Rows from block 3 of a small CTC audio transcriber, named by matrix and row number. Rows with one number within an expert belong to one neuron, the router's apart. Each number is 500 + 40 x the weight over its row's rms, rounded and kept within 0 to 999. All counts start at 0. Numbers have three digits each.
Before each expert's rows are labels from the 100 clips, of 14848, where the router gives the expert most weight on average: "responds to" is what is common among them. Only what is clearly more common there than usual is listed. The data: two synthetic voices taking turns or overlapping, over music, noise or silence. In brackets: how many of the 100, against the usual share in percent.
# router: slot weights (model.blocks.3.mlp.router.weight, 16x384), inputs 64-127
# up: expert up (model.blocks.3.mlp.up, 8x192x384), inputs 64-127
# down: expert down (model.blocks.3.mlp.down, 8x384x192, transposed), outputs 64-127

# expert 6
responds to: overlap (90 vs 49.4)
router.12:530515554456483521518461529428452464464553491508503490519435538439492466453488481556502454517545464467454475523477533532476563517533506515503466510475411440499481549510505532433490502542460467
router.13:492449510462492483572480533526485515480486476483504454469539513503526435495533512492482498544584494496456506528518465457472545538482531493552494469485479465567496482502441489513536495510489520
up.0:497470497495500497494497458511502515491586473501494502491503434551496427478384592510509474488500549500500499585401482566500506482527503514392501503523528525532491489469570529471543496486498535
down.0:483428474501339527500520471489469315487489504539499552508543489410462495525590494446490584493500467457502481453512544503501489380502498515522504495372498479555457513507486470510510550535430494
up.1:503485479498545552498499541498493502542493511534568487517520463510534500392500531441500506473488501511500526420515478475468500414501513510489494458553529499520484483532538450406499511524408496
down.1:502488492640536456613506503501500505492435562426499500539429486529507498478496462529474506477501499502480461501495547423505516528433503492657515497502503470487464500477671547506469501487604495
up.2:426499508459593502625565513508504526512510503580497506466493466463511516477587456465504580498499508453500500500574505519499498481398480505500472461437508497512501516542490503546500476467504559
down.2:510492514493504500380499462490501441493487538502511547506498508595501457495572492514504457447497447508515459456434509523506505484502508481488502566502491499499501518413546501513456501602510351
up.3:499495540503501575494535501521500501638503540538497459581552487595447490511449482499494501464427500480499505506456477650502496507477576447497500529493500523488592522514500452533488515494520456
down.3:468486477495502468508553497502472501454485449479477503377558490500515503508561523531489489470501501551492421484483490469495515454470511508502527519502542502479465482461501639502502499422503494
up.4:450468424392500496500538593503500502494504505455444505495496284512512554496548552518488504499506501535509502415448500530595501447509499513500501516502500501504506487498500459534497530493442497
down.4:516500495528504467535497501456569478475493415533507494502513596527494494496491388521504500478525516486493506501493495435527494528506485459516449471519475549496506634503502496503470501502478472
up.5:502500492497497546500503532481502499441485555515453500489462479517479502437454502450504420484468498504549497393437454631577495478502496556445492494538532493461500542529577491519502476494489498
down.5:500502417524554493488546388533501484502505400504495541459568520541504433529519478487498489460494524506481501509491546433509472516527541491484507524494442467484489543472487496512494544646501498
up.6:433516500563526506500478461505474490507559488502599495492515548488500499540525548395501512497502629509499499538517493493507478499396531494507497520504467575482543491571448415486510560525427515
down.6:522530542506529458517591563491502504500511656545481466540492571499405500501500492502481497588495504467502503472500510591477671474480526500442460488638500534505497404483507518503504534482561500
up.7:500534543515502432523483439493497502541528496524500505479480481457486408499566451501480493624500502497498499405468496482453502570500507471423510505303492506503465540490593501500416468522528500
down.7:483470416499502531462566495510509564514498523497407486463512511509518489516493501497478393501502493461504501458614462509507543496505552504546476506503526540500564495477491427506498481483503535
up.8:493397510490378404499498569455510497520310584465476521502466502541503495526511499504565498500474512414420502494501455517454500544508517446500494415497499490506511502419503503550500493550518530
down.8:488599553491506451505473500502509487498508459486525494467480498517505501527486550496489476500513496535645492502595503515538505468581541496539504520497546560499536499470573487462490475525490528
up.9:494490501605533465465543424511489523516492536499516567563422502490475634556484493506503486502498440482503523480493510500496499531581496500496503499501498493433493524594667477701473538514504513
down.9:502503500377493530495503527494499492500532502467493400480514510510492537511414602504508519498506550524503486523560463444513495504457505500496500500559491459589584524489333532485491453587483501
up.10:463515557498403590491467503500500410406499536502492497514501500528520496497502495478500428436500498498510513498575510505497500436481494504475551504504444492513502594584523489580561500465500507
down.10:505566382500518497476499510502504519539504498545523497509519623441470532526500493496538529488497500456552502524502500503490501500490498497497485409504489500498502475509518628486436517511502481
up.11:505512606494599521490502498486505508554506508495472507594500490491537479497491483490517545523438585497500484557495505496501455498497558506479504497583502514534498496502499460477468554550471492
down.11:498540521504473496422500422495548461513453500510505499500486529499544511501469500502503494484496494501495506490468413502502470441508501500508522520461501503591500501497543473501472516472505400
up.12:454504554514487498520477594421500512465526506502507512505487433491495529472454459511494560452488485404519500338511505503534501533490500470416497492546506489463493537500608500494413508500495472
down.12:517438479504503489398493454520449504508393503421515522498560514540525492500504497527503503496520453576429493590514497486383479522506503500522495500498457480565551502476508502469516554578482496
up.13:505475346542395500501547469536502503502486463503496534470500500543498462450502500489503477499520499440499500499520497468406499511503474501503419471375530483519500500500458327516491495516498506
down.13:509608499499489500387543487414514518499548357521520497501491515488492495505461501500527401443482490507518486495528525536517566470445496498502499499499504475531614493482499508500508447512532499
up.14:468501502510499501485464566498516480429563425562492500502481539508388501472479516478555486479502496512555482508452576502486487454513527492509407559624503498500508552474446475506493434500502500
down.14:539500491534581494415507347521497544515522607511525488516481536400523498500544491534493596466489506491496505512477509432500491522522499540490514483496513491526498499517499466502468509508570507
up.15:495503509470575502502439464486499502523508526508510513498505506502473574510441535497494513500499494501556612449508468496500498451503521503471494501547573513496501504498549526441509503476492485
down.15:514509491550490460509535582496498496503502501427528496445422472510508480499563458507448386507500504480380548527553492489498451459442397505524504532480495501499475502502492431501504480609440568
up.16:501613371500500499465510500499496432499502613529508486540478537473464554512523447502508426485494393496509435513481500555543446502417517520524509570499558500380498483456498417503467501519486500
down.16:479500557496481512504499482500490497497520443499487505473487528498498533494500504548506574504483511482499578484500459466510506519497511526514498485442551403598523544479525486500497452510484497
up.17:460486534454535499507493511500506523468445517510492487450478460529400465499502507488507497509411507550533479528574411513569453598513526487520431447529506502468500493502485468508508510510503534
down.17:493499536508512500542516467492505499513530553499512477512500529571506518576511543519504489504503551414495503514504564640538497379446499555494515504562492608562496493520487496501500460520500515
up.18:500567487498477452500501507471577486528561525504482516527493508503458541467507491525500490562533535468508490499535570494496522518500539531580434550500495602499556493556497500521571498610546529
down.18:537460559503513451506560453524527462331549499500532493422459530498499482512548528484416491459491539505544537499463527450529495493489443525462501522553542504502500472371476376494453495503456491
up.19:499517563521487497496475515490510525462650476584510518521499486500549528474485503472505581499495457479499498406485515570506508518496519489453534492526502547499510460507500519527460510495520485
down.19:418478527453495501512460490510515495487425504493522500518500501502505497500560412479506446486501469498481477579507497426494372492499496509502494506501490504528510476462514451530501558525501500
up.20:448516647488501454500506493493443491501511475523551497497498499453438508491507555505497491497498518500562513444463498501507499439486489498503517514501508540496506501488502497470492511553491536
down.20:506484508498501516500518490467499495513502517515548492523489473605504492465502429500499458477503490457462520500516509553495499487580486504476469502539500509497482532493500498638554505486533480
up.21:508525461477520399459506500537500458499487496475498503421497496401491501547536497497433490502502467491514508493506513496599500416495484511584461441513557509516500522557500500483506503500497349
down.21:500483502501503540501523516471511489508515499537563501556396637591500508475492456496500499530489541505501438500491553466471500574500526467500562530512496495497502476424544505590538519500481500
up.22:500508506513446557504616437468500497524506455531497527502464504506439541533559517509487489567507485482501500507522552499482512528445558487482480521440547467527392518511497492496500593496575501
down.22:583493500495417525499493541509495498552483494456479476446500426502484553520454392577511592497500485506434530501533386513421507516575541521519486445461438500503546506508485466492492500492538495

# expert 4
responds to: overlap (95 vs 49.4)
router.8:531477471530516513416481486486473525505494495491512522482466513456456443524501531502478504483488505427498507475493529521534480511462476481519489446442544496533484465463445421451441530531477458
router.9:516504442559518483470520497503520505484485516475526604493488525492515545458534552422482517526466483457509518421527480535518491537470484530501559494427530490507523508504474486503488542558480485
up.0:576562521495493559500416496494505472492500502513608468505512396501492499497498526475398499588471500500578538434443460502589472486444500481479499449539482407512492477410642455399479509496464457
down.0:500497531500400418501470567474521412551552491535497512545478540535533580526507518499507499506485491494456467498503498528485526527538555536482487508444430490498500505587466469501534510487545404
up.1:491426497530540494499492492498486457499508511547400499475549508504498496497509511501501501479510474486504520485434521534436499469538486518425501464507509295502512503496450500440576540494565477
down.1:502445610475471537572474549408510496478532598496528523547501502583505503499475495494524526492488483528395547583534443509477542498503357536503461501499574502490484587570465583604478496489499451
up.2:514501402496510499497500604496504495521491500583478470500581412474501480500497442513520495495512460466438526503440483434485502556494505514502533496495502559495501494503492501536500492508507544
down.2:568418506433505568504481462565531508554504502519476500496495534492439508502532497519563473385503502448500526500589520477495502542502517612501503489455499564480440520502529501409495487568515500
up.3:451496631502517519493507506514519440557510499475526511533494500562477492572500501524572493493500494516479446500677513490501500563504477498506499491503441523499498512508499527617542508497517510
down.3:570505496590500499526490493475429553459451502494513500541487546588499541456432500506521500455492495485518517509348498506507498499500420505437500595500553499499514495401497491446499544476489490
up.4:514554500502500529545500483493489505482494471498411499507522527474489464497502580465500533495497547500535495563451483495458502568467423526492537508501544509552502505509513509358525409491515494
down.4:483486495519555496461475478496521504522481473452520442462518519490463452515501497345523485587543496535500493512432512464507507463500539548487499489523474530474491510494506505529510508486500479
up.5:493498464497620501508457511485504542491497495494457500582500356500502499500499483501501450504583511552500538513497537565502544528528492518555511501500454488492600507536467490522526500513521539
down.5:380424519512468470566466476462504495499495573499501503499378458510501537480484500526501495446485415485523509424502505462512442505595464445511529692507522586500533501523531514426378507506515505
up.6:438520482555462499496501439484501501485512499496508501561568487495505389467502482538522502500556450493525582539464509499506503484497520411545527507491499565478514494549462518502600530532498500
down.6:487509540500507503535532644375501529529507489466517499406473453500506503488544433552563506511557554507483427491517535499503512502456502520492470495491503586495531518626508450503469500494464488
up.7:463491516502501516532507548505493491518500493520521515503541533538503445442507495505520423498512490609464549545504477503486427418616504467339491471546552538521491513488517512501449504500454470
down.7:492500520552490420500488522508497533503508495437499510492488481497607508422473587561495478500469551503534356497490499499465519506487490507484499547551498444492485477404501504484503492379498500
up.8:502459508500526430496452543495540454532501500496542475471498507586592537491451505419437389456467496475554560500391532479508477498490514508493519474618524484466446544466542483524489498487484501
down.8:517580462492503557500393554498517497494503421538490562476505503498419534496468563511502511502508500498498471522500503508490529535515519472531493525496487514511522505508528519558319443513458490
up.9:512478512524516501527437549508498494460503372500650473502386417503515501502517540531419490495485515501541498494486485500491544504504489500499537468500497432501500493504536504534535422493581496
down.9:414484487496547470486506528495509491437525436501487501467504550562522505557521516480590519502596519531530491489473485424508500620557490511509500500465499504539480506496494474442535500492513424
up.10:471530512501537492503376451514540603499481533559503502481615483485568507600498475504495427557501547503500498495531471500427583459481500506443522499513513499466527591428473500503515496476500535
down.10:497490494502542440500529455485525440425571480568499483474506509466507477513597510480515613475541444461544532604506499502515438514567499561505464570582514635416485417521478531434500499498508508
up.11:468501501538502499492584498526483500512493500518494480500520436515521539512497500528500505472539557506544586525497460509499492385593504508509492500447500458491501502506503499536499492498520501
down.11:501435488483504501552560520398507591545498499473433511404479508499487484498517480428571491496487493483500468503413482503518391636485502531500506479471444500438504547555402508500510455509489489
up.12:457529462501499540500495481568498458481500519549476591437495540495449474465500508521461530475507523525458511550517500498483499492430500573485473495515500565475494489454499511428500436565472448
down.12:529521499501538488506492437507511499575440495469496520490500566499477457462488511491545599600457413491431550500553490520469530579503483499556569462470506576514435496539500508484464499499528509
up.13:451500441502526515529552502454500490578490505496505480499506499486596503507502481498500584505491366496564610506341468493501547520474507445509470502502517537451526540577503492530548523470506547
down.13:457472498513493485520509501411459591417506501495490466502643502579500501502562467507473478545542539522493499500500485573553500498580500493445510504422526531487599500475513482478484504497545488
up.14:522533511527484473499485503529541484517593409501378501445434498512506378489499492579533497504503498384451523465496530499497606485510506521405565481466466567625529541562533523478506507525543446
down.14:505530482526586508500566505535488578476459396492533546476505389410506588565516460505522505517508568503508482492493577502511497502509448516507496505451477502498424501397506568518466496598506485
up.15:485500500501367498450504413492408495499512467554532508614512536507475496472493491476489443471493599418409367483568444500498447492607500481517384536535503513456471506579431515508509500454479492
down.15:444512524500533459504470516475591491532606461457504481499505500459503470498448499418521501450624452576511499553415507489539497532458521474506502470496494442509501481489494522499600512481500457
up.16:481502407509483500500426474576524500499553563502497501485530501499508489528423514465491508499519501505501496499421498500501508501497570507361425499501477564499590549509666520501497550576450587
down.16:548524499502492500502531481584461473457514467500540498527492504461501532549500498354505511499503517500503539604511544499513529470405501542498535554501486536572531552505532502500519510476655496
up.17:500535589504498434502493484472382479472479503462448499526498522510483493530461464531479501518497557522526508430502485500482577503500417512510487506483501492505542519491477616565508536495500501
down.17:509464497475503449518541513530539501498536508445524487499506500461496497506453439473502510490516393429582511513496497495504552536500509467452486491490573555506495470501522437384455522493501583
up.18:569528497486500357510449525534525494437566483544497500546437492493582518456484500496502501560501543498482555503553514496500559489509518469492527458491509444595499484500525469490432506500537477
down.18:481456544469541492480486516500526466547427553502513499502495506497544505536479500472491506511605478415499426485500417513400485540507502518521439511519458501530511455560468572416483572437496460
up.19:505482505460500451504485487465502515538511503555501499473488482586501503482503488507507549501490491510514572499542493566498540493536582526509477505499500548441551592506505508495519500564559508
down.19:492500499520473506499507507518546490424518509473444463503518513498500452538521497476477513435497511520492449463486502475502467495451484533501418597538551485614496481493384514504451501452607585
up.20:503569487466530495508478530583481414462538546502525447504505497487483502507527498505480499521501521433491663571489509509498498500538527517497458479499517501501508487469513492536461518489512517
down.20:509408516587505485474501522566516535542457472518500500483457491530491496524492532500389461521503529504498366513501507564493494482500500522483563494501492501500495499545479474575508518534500500
up.21:460495497516485500500502577520483482503563499553549500499497486622423455433503484561556482386502532497541576558452485508493487502432521551467455480589524482482453466533519503504498494549608470
down.21:554564500510500493498468520462528519495484470484556454507458552498479499500488500602627472500503486469448518570526555465534600449484497509497527557434503503521504531463545499503501516497475504
up.22:567521482412511491500503469527437494403494538466527561575499520472491500532494441526499480518470450437488523516477464510576500517446547479590431482530497499474469493354455471520565501553499497
down.22:389425524475490516500560561494501429465535503513533526491498487512516600499507485493499501440667499505409465464483505492484561529570447445487511518559487503680530522609548506532574535456503501

# expert 2
responds to: reverberation (66 vs 34.8)
router.4:418509538483529551501450479487493512511531469545485504481583441450493465573432473461534485504474514383563502484473500495502500537516577492471501479403445477522494558432452569473577497555518483
router.5:506550499512455492512495536521503474487524513466542414442523546499507543494522506529531533511528457509565474506471593498517525535408514590549524458522489493492524496474528462499491500457504492
up.0:513525503499500500513510484438534513596502497461513500501500550427503509502510500517500533500470526507500542546484555507484507501501615499502519518488536535389512388500435501518498519581445520
down.0:488480486500500456535473472559550500513544517565500490549512448491490495449495543392476473482499473460520491499480408536506402508393437503483474492443462402479398601533483425430545529510525458
up.1:550380430499515525483463542508523467427500503392498488481514505520506448494498536419502518515502665502545435491495500514472499579500537490492520534511492500561519542513397499500500491484491551
down.1:499530505498500492497475501493481507511510499579480564517535489500474485482503443566467460451499533502498504514479503446519508476631501532511420530502476518498509450531531531484508454498501411
up.2:428403504546485502499586482513524595513537505561488556502499558513488479503428491501493486408541400494503522466532479522531467506493500462547490496507499513478537488500602547581499408427578491
down.2:535533465501557486489539493421500464494466499440528497450495528504504644562326533529498507535473476511488499489502544464507552503501537520475498468433502501462495511425417519479485570592496507
up.3:487501549465485499508500506466543506505522502521505500500475501509498530528554487552488546501502459500474503445527508502538501500496500494500455422510552512500525486501503534499482406499489457
down.3:473457518506505540481435503575499519500514501489476567531497524598495487507574531496577490579569501494502505503470486565465500442528512472498525621514465492569311500500417401512499523516497471
up.4:491501500487468510513577472460518519483457507449477443505500504500499507497495440501486490523564480494354424584515496454469490492470434519504537505523480510496499443488500464403504514439577534
down.4:492503501517488496512502559504507567489536413507502590484493509489533357441442487485492490568506443500495502565524547413473491494460498493496490535435496502484520546499501513514495500498493498
up.5:480572507483491478503507519500504519542471511500496500476522490505461538506500478499496501504497501564468537490497507494563499410500501562516476505473452585492508513500494508586479609423556517
down.5:498511440495497596453549486526519418508507490510515498496500485496572487503459507486421478503501587457502508493514395498474570490499505488486507524520512494503484464546457513516538463505501509
up.6:520495495508501501523472419431499503435586359496479586502487507451449563499415500500555459531514484542501464471500491628466511523500503499501500631500601447504557506500431506536516510513584581
down.6:413527508486501520501520557505567492486498488556510549507431506498445472508500478553489396501542485507502524504486549440529470417500503504502452488548467407508490491568497495463540532500498495
up.7:397489502505426495480532516505498518482499600523525505377491518484555500519438504500452469390517496481492510434537496500521491406510510478499486419518568513485492442504493496517501487376465604
down.7:500487518496557490496386581575503501500546517518438516500481500527501546506509490504577531563500478548560421509516546512528501479496537425425514539513456526582519495466548586502489495533500503
up.8:505496491503457492512490394575500462514442508484441521522496501637507483486544499521519525493623506498507522548546525513465502473477493408446496500553543490460487516478478506527500492445500553
down.8:476459510500513501496546640483493448484501488517500502504533491501522529469500517602504527497484474499453512420500346437436504530530512515501496505426535502488566468490500516485520515562451500
up.9:491475510508465496466381515500599507484505404462513577538467496555504420475464506499501496576498497508499504499500438511486508488458523506498500466488476502651524497510477492562502471499498500
down.9:562516512505513480526542517469500528501505487480510489577501490499500485512602458514519500462611384451431523507489503508477532500502433464473538631496505489496506502496508504500486457520489495
up.10:509506475448553484487456430506488547487487501527528492500508480495500438477520515502501540501505500545477506535501431507506529481511433500500478508607513579485503383513502490488521500479436479
down.10:458433488487503472519448502526501510487546621500548495501462502503466499497536501490511478435466465500474485533503485466575489449514503490516577567506527431539499516465498474537496551531494502
up.11:500481544508513475415515480509459505519503591390460499498421502511531494518414500502514458499537483511500555464559443490490525540493522589495540421521477501581507506502506532568489485442483495
down.11:480626536503618519498519492501526471512420375518533496470516520509511438399468385456499499505507446500497527546496497529504485504491501503511523502465525536463529576578572501497482488446504522
up.12:518372514530344497480497462501495510500512475476500509479501518503499541500527542503436493496492476536464463489520499494579542499470516510548502503568534506492603512484491541505511578479501499
down.12:497546483540480571500422538488535501499471556536491503526491532568498500650571520470499499504532516468441484512409489515493506526500535497468495640500426429586485502521425501560465587511443502
up.13:468499464519488523506556546508504584500504489502520475493494491474461516478465499501508496387374398571483498502496502472560505522500427576525512488562503500504475500549546500428468498507554502
down.13:506502449513474572473515503503499554520561513441500539544498576499517585520519568492417470503479585507478492499501518541495459557499510500514505531394469480540358492483527500492475517499572565
up.14:535625500489518495480517375557473472425454505489501485562498491546528526486571431505566582522500470495481504602504492494520500500538495500532516585480473535441485476490495462573499449437501600
down.14:433526549509625489536493482498485499568502442520538461538485480513450516464526433499528496501488491621521503464511512492546503497515505468377463481490449515582547540510495506471521531500438408
up.15:472497508500527480527510552499527348503448524498539612490496515518501563500510507563501498558499425500404543491492504501548505499534502536514503504502496588564449577526529502570504495503530498
down.15:501520549506503500536614468501469500512545486486489489491509453517515549469454507511504485531532517447498537470504475500440612500507451550479410428505524490501499500449463514582503478427461473
up.16:499505487498481470464457501512501498648512473507503533574500486518479490499494480501456491475440476475494578513445521488482488362498500498530471479462499521489500548571498498548491503500500481
down.16:543438537496509534500489541499468514421512500411452438507476414463502437477529542603502495449438461574512456493558498505503506563478496506470495495490622499490461435482489510498445506577483517
up.17:518404464499505499517497459501489570449496497502472532504500489570510498503500503444569442497577502516527503488524458502387490513490490440502444488499536594568502499501540562654500504539547509
down.17:579435479469528471459559530507489503494503481470584505501505512477498549503526590558410501604496525557507554483490434440506435506473541499501499388531505529477510464407552508485503483499461503
up.18:495468534556553459497494481502503540500497488513500520502500502563477360504510545469475502576506588510515492501404503517387519495580513520533499474500505587414479489482497500499500503498614543
down.18:500505482502496511522535580496489415508497499506454499513470420495496515436501470494494519513451497435527507458460485498543566575507387500527502500548620507500632547520500509524508534499517477
up.19:534581504493464484613482558514579495484441501545477498500430500485498502491500502513492520563507492523569572548538561504510562498465506495478473447497500534547639502552516458521494495489499414
down.19:560464495495605509507507460500518496524455500591466474420565508561559503538497454483449455574436500500414525499477499478547544452500497488492497501501499529569499535486518527385500482498498461
up.20:569597477500489500506410485500586579564504499500449501500465545515384480421496506527490548509525472501460496587573488523465554539511558521537552515498548470499494417552498566518479560505667488
down.20:490438554528507500498465490487539508515502500488503500501511495578541513494597552500458493426520496500498477534502489505499475477504496561564500502412531509480513424534497506505518501476509502
up.21:432551502499587547435488468491498382500522493509504521469483477495479609500497489482503487497506497490499419499523504464470488515500529479500500498499433499523521453508500492637556519591489449
down.21:558581479544516435526498493500506520497484497521515463548486502574499442418493525500492492522513501533492506493459515560555488585435501489501482532423506483495495486450477497480484507497500565
up.22:492501475504462500444538542492500504363481453501449479462469535497496484552489519470494506482501496498507500430500518493500500583457509556555494391500585490506523501476498455525502486500498481
down.22:488498463494427490470441487444478491493489498503566498539519488496482481504502503388436495501511500472505516552513472505513528501521488503503500596524488531500505500440534509395512520480488494

# expert 0
responds to: second voice: none (59 vs 19.9)
router.0:463508519565500544436511402499495487443459482500517520439557483491470497479484506463501554511491551483449486546521498529431504544541528502483526590452498467500502580497449431484505533558537545
router.1:432484473530459466590490500513491531509494563488527559529471582491536504477523480557442546561550579497529495468489476504545580520452500520463506531498533518504551465489529457540526502549539549
up.0:466507506500497581504542508416573498490500501555395483488428455549479441504476430474498503493542494492503560446501503485500413545496510481508497509500524603463582501500488471501425506500574503
down.0:492500509500434411495510516520452509497548503492530500561538518555500496484496496489434504407492501511515485457503515504525470494496519556511527448501446436485493629513481494535496535539493535
up.1:413487555490497517504499516466503494559521512479501473491500365495501549466494301498493538426535486521493567511476529531457498501539361434499501574492524487516499494500618502494518496506484515
down.1:673512569523509411501499547498466500493605484446545534509499490539516501497495511500490571552501526465492502536500494500489500500527504496544497532461502434499480500531498474486440494395483481
up.2:444478539565500498500500448527530508622580548495472495578542493492504540503429511493505460542494505505498581505501652525479592472502502517561476560493514587483540506406498480600527503509499484
down.2:479496477508502542488464491435640475501642512436496494419452506488561497503495498387497570546497493482501486504480501453506498504509523547525344551490484507573594517481493532500477477499500477
up.3:525508519507499531413447478460508465501566497517543511517499397537496502559492420517515569499553502496513529472507500573461602513497509512493497510495453481498432493478486459500491533501469495
down.3:499453495513505502504502432503502485469500500399411508513499496477492501515528504514508309416519496521481424497500498498496477471499410522498498468497531420509470507546428502520502455499588487
up.4:499493500506671507514503481501508480521487495512525547487474501500526420502514518500495311505548503501419457554477483368471461391575567519440503496524501496679478509467481502511570496458548506
down.4:514498490494497528495525506571439503478495525493476503480498559498497500540458532412527504568507504424584498491522486499499502552368468569503516491470468393456501500520526447501511523484491555
up.5:498464426498532495499432615439486494340509498512511476493498505524509508502494479545367421552508633538539507499498502502508526527479513483487491430511477464439375494423533521498497389503484558
down.5:540499504493497505522507518448488506536417524467502497514461497531500460440456539537499490525445494564488436547546500498529493490548521468506461494543500500481488501518500495530428502481467501
up.6:454499505501503545437500462493498462491507519525499506499435499593492433511498512498489340463483479599482500531505511502502503500425511498542559502504497619473519466543499501533491498487500495
down.6:503501493488414530499513554425517542498475512502493577507499500509514488495534504465501560472621465577573563475487558481573481536499438476502541404473441502500540491529485519335497400538450487
up.7:464507501511537537512479458530537497505526466525500525510503498496500479499509494511502358493499489500529628364488499506449500425411473469497601459491500503498453471432452555512502499500550481
down.7:578514514508514484469629586471452496526414491507497474481452488503500573483520491538503489499464503513498447470437534458533458503501515495451493429475468500442485477500508501463462474471540564
up.8:490413467497462496540459560465676501543538500478529497502475475505498531475503497504493450496501482504507494503401547474457506527465461510574502481543486519493489498551590514570497471488535487
down.8:551529509499527507353550499493525574576473541427500453480500484507497481508502499497531461499566542490599461499459491421546525505424503499557511524491547496360452494545498534508460470484446491
up.9:568376567479520509571477567551507475497564451376493546503500416509510495477446426507499507519497507545526518472465519462500511500511508482467488505480501430459493559462570490517499466505500555
down.9:576615503469500522523510518499414555490508469504499556499513485476492466509497504501569545513517441499520505607521444573455504510423523622504517608501451550547532471490564496580471498469503501
up.10:444482531534410504500472517490502531500456491405515413507503508542505441533456457477556461518473499433495499495499473510512498541500498445491449440499468474476466496437349407503508468514502495
down.10:458481497545494478495510445484501458505550495504540511478492484527455470511436448500495495526502597528496449473471518494483514501498486551473510573499477414478490461510500578511494501557497499
up.11:522499497471487499513501519454538507519489484498445316509486416448504499498505514497487470501496497494501594466575501481509480456407419580504472498488501497436555525466578521481512509529499492
down.11:504439497501524474513501497505524491476504537467481538486536459502462499410492522508519483497503507686509518488387508514489490506560463494518508468505560390622495563477501495503512456441477430
up.12:523411511417495443496497533486591506503541438533515506498480500502504478503499500500565486495489493504503508439439497493506540412464484553547452501495500490510631474452497625531512474535519666
down.12:501493521509500519527503500471492597473428491486535618500526476478463509484468452536522522500381476449506496500623566486516504516505486474500501465460534517485500483360517511512500600502563495
up.13:500447532501557517576513492510490502498475499455532502497423563572490499499592500531373505504494515529501494499446514454411361502500504482552533487489500496442496496457479510502475497499484471
down.13:569557447472484424500570578459544568491505494500425586522483460470497494535528499523606467510513512495525505556561483512495435495518482525503502475468417501450623496569461449504447450420494530
up.14:521533538534521514499504414496544507516487459527603477509422495518513501477479528443490579509490498439503501479548500585505505496412491534467544379495492498588518495515477506556504500644500445
down.14:521504500451459513516554500476564462419518498501502490520495458536453465571493491503432500476549496616497499445512406505456446464530523588579532581466577512501493501505495601471507501370499495
up.15:511512481465442530534548479520486529500497499454482482541504473546339447481501449467515529439515494541550512512519501574494482594428499439468415498499498499426508509492479500502474497466494489
down.15:492447450621501529503528493500539392498604537498507391507449499516560510568493479501445501472528500476509501494520507500503517504548494500501510504421500516580516507485515510598497584596532510
up.16:500466574497524500468478508487586459505472506475503456404490517557532546503501548500520445546502516513419505492496500489501506526442501493553490495495487517447503503410485474617498494498500469
down.16:503492516479485530549492532496553607488475492501534569491516500492381444508522542505466502447397468501499497557506501530510474399542527497475512535501454443492499519573497540501486458514446491
up.17:527496492500500500485455498558529539569505527522500485382500470464431455499495499469347547492494586542503558495500501498526500438499505566496500498506521445579494518492471508503516475542511486
down.17:456602525529500484536502532546506497495500380509594523509491542500497535560501510483566484443394485532492541505531540495500534502498502470594501502611501463485489333499478482495520557418508383
up.18:536499499524430503522590486490502493564397524498394484479493535508444487517499491557498496495455613519502462482484492511509577499415542438425516492464505440578509563542552473416467503498533504
down.18:506456490527528514459454541411502501498559551470487489495521481504493494487416483502531428486534451501426512513499492564481527422502520496451589577541507500477498483495484507501464492561510521
up.19:495523585533562474492501479503512500533509512532481348502502515480549569500502500499500519538502500421492503518540585501532512523494502508501472486473500446497464480458495497498410510505501503
down.19:522431502504500595539479514500500500542587500507509600500500438499509531505489499488500513540504519507529502509500447500496523402498529498412572528463500504496501572498494502477524476500576494
up.20:389503499476503502567478466475503503503473438536491520437492533488410573470508601455500517497499500470501441519501498558492490499495496548501514548465506500541501493497518534508584498494544555
down.20:496466493500528533515498500498496516479498512525504455506461508513501575536517414498494546487494523441493457507531581504501537506426495453420501576517492603432514501503498488479485502532519528
up.21:500512542452465496517499536523500501491498505560516477471430384441492514469499544496499494469481453500546489543467504448504429511512467484474600421496500522506489517473536358493492498506479500
down.21:500524479505488458465543489479517493446450465498605517509531508499498514503508499499508509509484488529489516495549450504523500531444500483531419499485500373512500477521494679508501536532533411
up.22:499510558501498505430502543517525470609519493447530481427455500461503507522500498446517491470481451535546459503466520456469415423531500545522511464465487538501450495587494554564504506543515493
down.22:420490468451452451498510514500461524445502509514506485526516552549599500493466498503379510450444438463506511482478500512505640531537521566500498492503471495531594483503584427538489502506536516